From a checkpoint of a small image embedding model: adamw at rate 0.0049.
Rows from block 2 of a small image embedding model, named by matrix and row number. Rows with one number belong to one channel. Each number is 500 + 50 x the weight over its row's rms, rounded and kept within 0 to 999. All counts start at 0. Numbers have three digits each.
After each channel's rows are labels from the 100 images, of 14848, where the channel reaches its highest value: "colour at peak" is the nearest of a few named colours to the mean colour under the peak. Only what is clearly more common there than usual is listed. The data: close-ups of made-up surfaces with and without defects.
# convs0: first 3x3 conv, stride 2 (model.blocks.2.convs.0.weight, 128x64x3x3, each kernel summed), inputs 0-63
# convs1: second 3x3 conv (model.blocks.2.convs.1.weight, 128x128x3x3, transposed, each kernel summed), outputs 0-127

convs0.29:418466514494475467628560483402447500455494487482424474496568526412542465612534566510522453462494529509487357515463408512538552523440413500474429520508485444484530470540469502473539483564460516
convs1.29:504470555505562490524481516607429522494465517500340503556508412432492522472543515488519497529585557493534455502513482567557492447517512359527556446511495447583547495529546541371462563497519500499487360543549556544540530519536490436609526527500595561621460422489504510537514496512540526506454463575487449497505510564482454493499533488417558527396486582534498551523554550489431474531490
colour at peak: brown

convs0.15:497474556446487507648519460481633450436457438514588506496611424508453486445494570507492581541545531506510507483456487490538485505451582499459485531459552495525554471459460514498587447468601476
convs1.15:366498532594556475514517502524558447516578466445443461362547508444486370531448455478482569597552486542450546515436461457533495534590519490413504564512435485465556464496526402423506456421474488487531572496476519531538523474412526516505487559490419543473432486465488442475564495483485455487480463536492510547508503440478456464365473459520458560526422471501414441573469492503602476441528
colour at peak: pink; white

convs0.84:478520491472433456491506477412500578501556541567488479481482604420449513499549453475479413471502426554503497484404517476549437402474509501491554578490509438409556516464507525473490589356503530
convs1.84:527462472424539457496359437413571472478484469471482497481466568433414479535536478531536540396461486415486426480543556579395526442452524548476527443507495554565471599426479567523576469503443437452483557457464506460531477480460512560481459477451572475411482511515500384380511554502497490465495504543564578543486551580475519435522515433480456376449552504531561509559504494518481479524466
colour at peak: grey

convs0.100:549449466516505478516460496553561554487526511474554470492397528448476502513518580551431569499498443472408560489561491496458549599510486429524427455404479485605504548556372508442486542562549523
convs1.100:408543532552430507418539495553475445551479488445510481374471440420496456423525430533508468513461508506447537498498464390545478542459506482344553524491488468389491372511546458505429473451480536525497522464508491450486444477453482455544466529534378491486433494484507454474519511515483564501510528505492620550514441372430552481415475556468511516539455560481428428486579463499491494519598
colour at peak: white

convs0.17:464481538502562572466510500494415514482389453454602515417518500384535546480477453488499500526399529486534530472551543499543520437470528606464522527521415553470465466540524500442418441506442603
convs1.17:439545540581513580583492472511515444556584495504532559408510544456588382543547446435499523514454567592449585513470453467527455484452483519443448522458527479479483506475441424484464420440554410481495430555442510538448555540418514547429503485494458503475518501536433434612503500423468484547494510420446429458489459475487512506443505475490357581565432436528418452483474495461466530517546
colour at peak: white

convs0.5:480504503514659378390433539452497398500475505531460469563490461524461522487508489508539502447438481514493507506509575496494410556542513516505544577527503515523450528384468537393432528468480477
convs1.5:555602497436382488517660500561580602482477519567507552472520515520575501520431432542495460386466501520483606482500471450436601532474569521488500540505479484434468521497456524499516440550509439502337441526478533478453558535561535513529483439504492536488532562508517505479464449412593568499518478489487458507497418534542520511558492521505528563457451490398419451439537508486421499504453
colour at peak: orange

convs0.42:535524459454469471404432402418487561445482482456443528490460505439454578491528425453454446456449536452512479448396433514479518530451526424431572521539490456396502514458529467433515512418442487
convs1.42:594522546432468518456494545457571591503492541617391468574480600475573547456528473504482525460526476479571501521549537530425539395417495481675493472488455542466499576478508516511514482599518428482391562502510459458445506443538514463522482534488522494401503545440503457408442475505492525566489477584481502468450561493472529458576505544502510489518560409425391449527519538505468502517485
colour at peak: brown

convs0.76:461479466466512461514471494486520521516528486399315505495411476455500446449500500515562398538474512482446488558556481460504510445456413429522525466435450470469507466457518469416418424452509417
convs1.76:580539484418461544497583536519510575576427500512340534524517491526412515479465454537485410465584484540606457419480427482479517371550567436543455532531523447411540394518505559495507513518462461566474426439502462474455491464517480454537468505496403483540489511521514578542520503581516488460460536451468346558512469468488600495565533554511518553504525524471449465514531492494507563523543
colour at peak: pink

convs0.33:507462522545465569501568484419487482477464539437410409519553454382478412531447468537505413456528433500403419503471503495474536570545508521478509454584558457483456481477482520475602438460495433
convs1.33:569482474536578461506317585509562497494522483574451462571519550498428565509529552520457527513493460425451394492505478583509487381438466432535491408529498530571476560486481575531491617504464496480447517498456447485535484507528517431491499532461604476441515553472554513473529471526500506494500491543579566493453550596548485506511591412553553463499557546477522605529454553533447520513413
colour at peak: pink

convs0.109:546496440540497508503461494520524498464465438409549464530506520534487582562468556497371494458454509447394517488508482453384533457539462489501365474458434452575471472555425499424446459525551488
convs1.109:472532547556502461482541509507530463503525479457496482314447441413466412433526501471484464539453469549455503533422493386503512506466479473306535532460552449431488438523552481407474579471547572499549547535525493503573482500500514402509540518517398486463478473447458469465502560492432534482461488466471532499446480396468464536455550501517503523573440571522425563493542452532482452558585
colour at peak: white

convs0.36:513479508529591602492509500540427654469503510402420476437476481443499515438474471444470565437446510541543429487459505488472487598448410504455534460533558508527495560476439515486512444548421483
convs1.36:517486417520510494558533455454442534494580506578465572527534561559438511558503559436510549467468483440522457485414497502507515440526502451546522326492536494574462521524475475600467500448536483531490352571402461545458454543490464436422515490505553495523602522478562517416476470521424454542476496499502393479520466538436409475509470421446494442462510409466482551431407530484497488435495
colour at peak: white

convs0.85:483501427494507512503475496553577511542525494478550505444496502520489514532466544531388543444498454472387501437550473445469467537494517460500338471428499403572511505510356499459494461534546416
convs1.85:381558516566505535434601488527520424510536472475463498332495483415499418509477456439538493528447513505381604457441429365511513563526557481326505515481483482403483425484532478440488554456509511574464497491478497473505503511470476434503500533486395491491475520492449462467544510514482501531487477486479516597528475395449530473426495483497478507550401481510426453538516454499484485531539
colour at peak: white

convs0.87:466507453543512490479444500495459527502482538481539498461565501476447550475439495478406514404443493438428521422531478409486478450468499572507339520532458485566483421428401495436443437498545442
convs1.87:434520497607544497478567506527527498519640471478458487397496535472504364514496488399515509560475520524374509461397418424520545477492482514407505520456503442431514508550569447512467570476505503502467509505455537536491491468486523439447590540562402502491441435430476421523597554463475513506482516463495401508430512389489448493458486402505501461557458508538417557544469515505506418497525
colour at peak: pink

convs0.39:495585506443499488469455457517509475428455528542427378431470603498580526540479472490532505393379537511547467528470514466526454533433482535508493474517454413487479508405534511438396566507467519
convs1.39:485549427472431519528633559446521548524526475528435488491545526491553511447434534485516524476493535491502619492533493523460560427401507481508512479468487511509510527518308504481541426429480466418420432595517521463496499487463557473459493474540532479456504477442516499457487423479523566496506493470486492485555435583530522509519467470393466506536435437471438415404506510463353571505384
colour at peak: brown

convs0.70:517447586453463472465457426430499601451476455463491441520522493407490506536414362438494375478496510520547450498589457491506531386480564495439500457508495453452522444519442523475486496472517482
convs1.70:552502475538591476506467449495617491537584456513480484473562607419487486460554450497474498552542511487510436549486519504503546392376482534568541526515515479543491546441496552609556500592471422445406555488486467510520443480615504509445560497456540510458406478540513449492501537466485543463478488473339525523517553554557492485537520455550451546591536436464525513601390502465522518488468
colour at peak: white

convs0.40:502499549492549568529551500409548496539495536397347439605467467362530404484521513541553515519502478531446449574527560497508540560513476473489479515596539566507454442490505521491515462503519494
convs1.40:641553490492521515520446564512507557469505426635479447538501625440470564465532591589449482548492500445528469456558455528489566442408462425525546383542513528482488487488501577548486564559537483441386492534488477517513470483588541431488495522496545466420561524446513530492529464462519528496468457511482562481518508569572524505588583456553540461489491553446480520439499523498392531570411
colour at peak: pink; white

convs0.63:420439451477464445499468512522357465531536531557507495398555526498486469512496561543509430484468416524470492430443423525556402569485489536420556585475486486555518509421520521452531506418472437
convs1.63:506485592502551460468377447472537499510493453524429447496459505503408493544528463478491508514488487436448405457458537526454445416350490554512493538525502490612534548467491484582516472497497487421498516466366521448543513473448570488442445503496584493473511504516511473371509516475544474471511506481444548525490493606446480468474500547441453400479531406433429450555445555523471490380405
colour at peak: black

convs0.7:487575523404508453450559457480578576408526522561499424441490604441501440486596519508527467393436501509459481536487626491496503441428514564509490515523480567493528487528509506457510562472509414
convs1.7:494511228476518514515391514470525517539525463503442471476489586466427493469503539469463515433553528450484457516540533526469557426571487453404499508527496520578507578492496564402556556487513500459497436531498477457528438481478487511523440445533573509486484491473495488471494474479511422448515515506539454488474536609530519514546515453489484362522471586523502465526553479450506449548356
colour at peak: brown

convs0.16:518469507464500639549600482530386511453427479455497437472503427495514526485484427461490574501441528531468470485403488495465531501470422581461488441574549492554484542547425501524464446527385487
convs1.16:474446533499527568605464458487432509477526461596491548437505502419488480439517514455506495468540396551473454539497531506545499541520413432409541413413511433546497527555554416413405454517473474399606449475527488594469425557421485499462505538635496577430592438496519476507496501517468471526503572531554535510555499491549416528470418474523491451471424536516442535461495519502470484450557
colour at peak: white; pink

convs0.118:529537492531504500520473469542406519452478479552667489499596540297482504572461409457506427472535503547491503535544523477475501473518573573486499556550507545515504456507475516506517477466519529
convs1.118:480491553518542470537435587501597555546579487488502500414586543479584397422502393452471498515512457572473505578475554474453500504437531493454444584556537504539553537484396488482525438555511468453516522522503553491480548495521449502406512469476505512448463448438537441573541475436448513485500482434432401447443493508523490514466536496507444609582491400499459470516408523498635493520607
colour at peak: pink; white

convs0.52:487445506482554521595559542480452560525464452433361511531435431470546429530494520570514467463491492437477472545393414501547517471426370469491484501534498394504488494557455528529498450540477519
convs1.52:527538605385530463566517479487395516484456496465407548513410443439473518416507578541461469412520517474550547510530579554541503475602542407442504445489567457559576499533537541443457519488510465496520376469533428533512538569490473459545534550572544539503558445497567541561504523534503494437476494516483424517526533569538596531546523493482455494380428614470511494532540543499415520485534
colour at peak: brown

convs0.26:446488553532491457445525574436445473474431486482544545503430498569469506533488575516501485408548425476430551484394503543514429578505413411430476498469501575496436511486565486449540475484381459
convs1.26:479432584541501448532371591503447515470390454543464481479498542556591460509537465498482429433477459523554406547532549568419479373488490513494500549489543553530468513526565537491424496451471498527605549490510564486491476528438576425521542489472513509466463410453508570485573533606525535485514506483592439503436493524471542558436497545417607503428550555522493624480520515495481470549510
colour at peak: brown

convs0.57:474473443533523444548473427498538568563518441394431558486426482496496474535454532498536503544518452442415479498477521465465482456413404357470531429448436516440512459475564462560529468484419488
convs1.57:475493519479513474523433587536524541524349494551310482479495475484431462465541488469463402407527482478528415447505469530463468410557516401567476511561540518447555466471564513448421541476490475540538497441506500477521533495455564417495496487521433498556459464393502534516505543560493465459528496508499304489424503482431516548461513536476497535459536520513424518525542551498540519569540
colour at peak: black

convs0.111:520345449487478513588489466493447599462465506525512496429425490492455483472448514514514418453520438448423403425466536554478538579544473485467513541497496385562488513479566508483510499481536405
convs1.111:518480434520528462497359472504507513538452496577432452509408532441367513502583519530525512529486435471458471499485488494488487376498437452486536487500529615542474518499553507490467569534527493378433465419391477477589493494519541456477465500533537493448543521482489505433513466451522464429478554591510476519412497565443489496454539548521480376472550466501461559517467572517568519527341
colour at peak: grey

convs0.73:546481522477410525503546532569470598445445476513575469521617540414435503528458445412458488516527523536503537539437519487476584372492568604458529467482520503488551469502507542401484514466529533
convs1.73:515558577535509469571436482439580559500560507563479555537480493439508451472538418498459562489568489523483474597531544526510417422456503419643520583480473546565495583489488486451483359536446457474482559486473380436464522476409494430457495538473513463455456578552473474543466490502504444485448455504482525440457480558616513503506445434561435620521551490450490541543468469470538520492537
colour at peak: black

convs0.113:424588489454492487465480444507577468414538499423474463509452543494566558535523542513492532482364547528521528582500493459553511510482500469518487443586462413548481443528471505379395463527563558
convs1.113:541589455488399529484556617457533493526572510591452505481541582528558465441493551518491388491580581512536553457526449519395507451407521412507512438489514491380510475516527507550506441492461436488467509563494463486447517468549562420523510465473434484476480547397474470484517503498447590581468465499542551477495422486581521516502445419593536525545458476464396488405518473467408492531498
colour at peak: brown

convs0.107:583505523581572452513484523476491412523536413521477461509479435390523462496471414507508544463471486525533482570573498527462501462587499536622529535451446523562448524442450505384467469572461555
convs1.107:522561379495462514510571486533547634529482459541465529430545421498511454435531463480456453446516443406448512455489456451468649470492526514467464487458488457440494533459463618521446422531506518524356508479466556550557521516615617494470500537513492477481532535475611451453439488476463506432471514470447479511427439501510519519605544478504562574519503506436459522488441574478511533550514
colour at peak: orange; white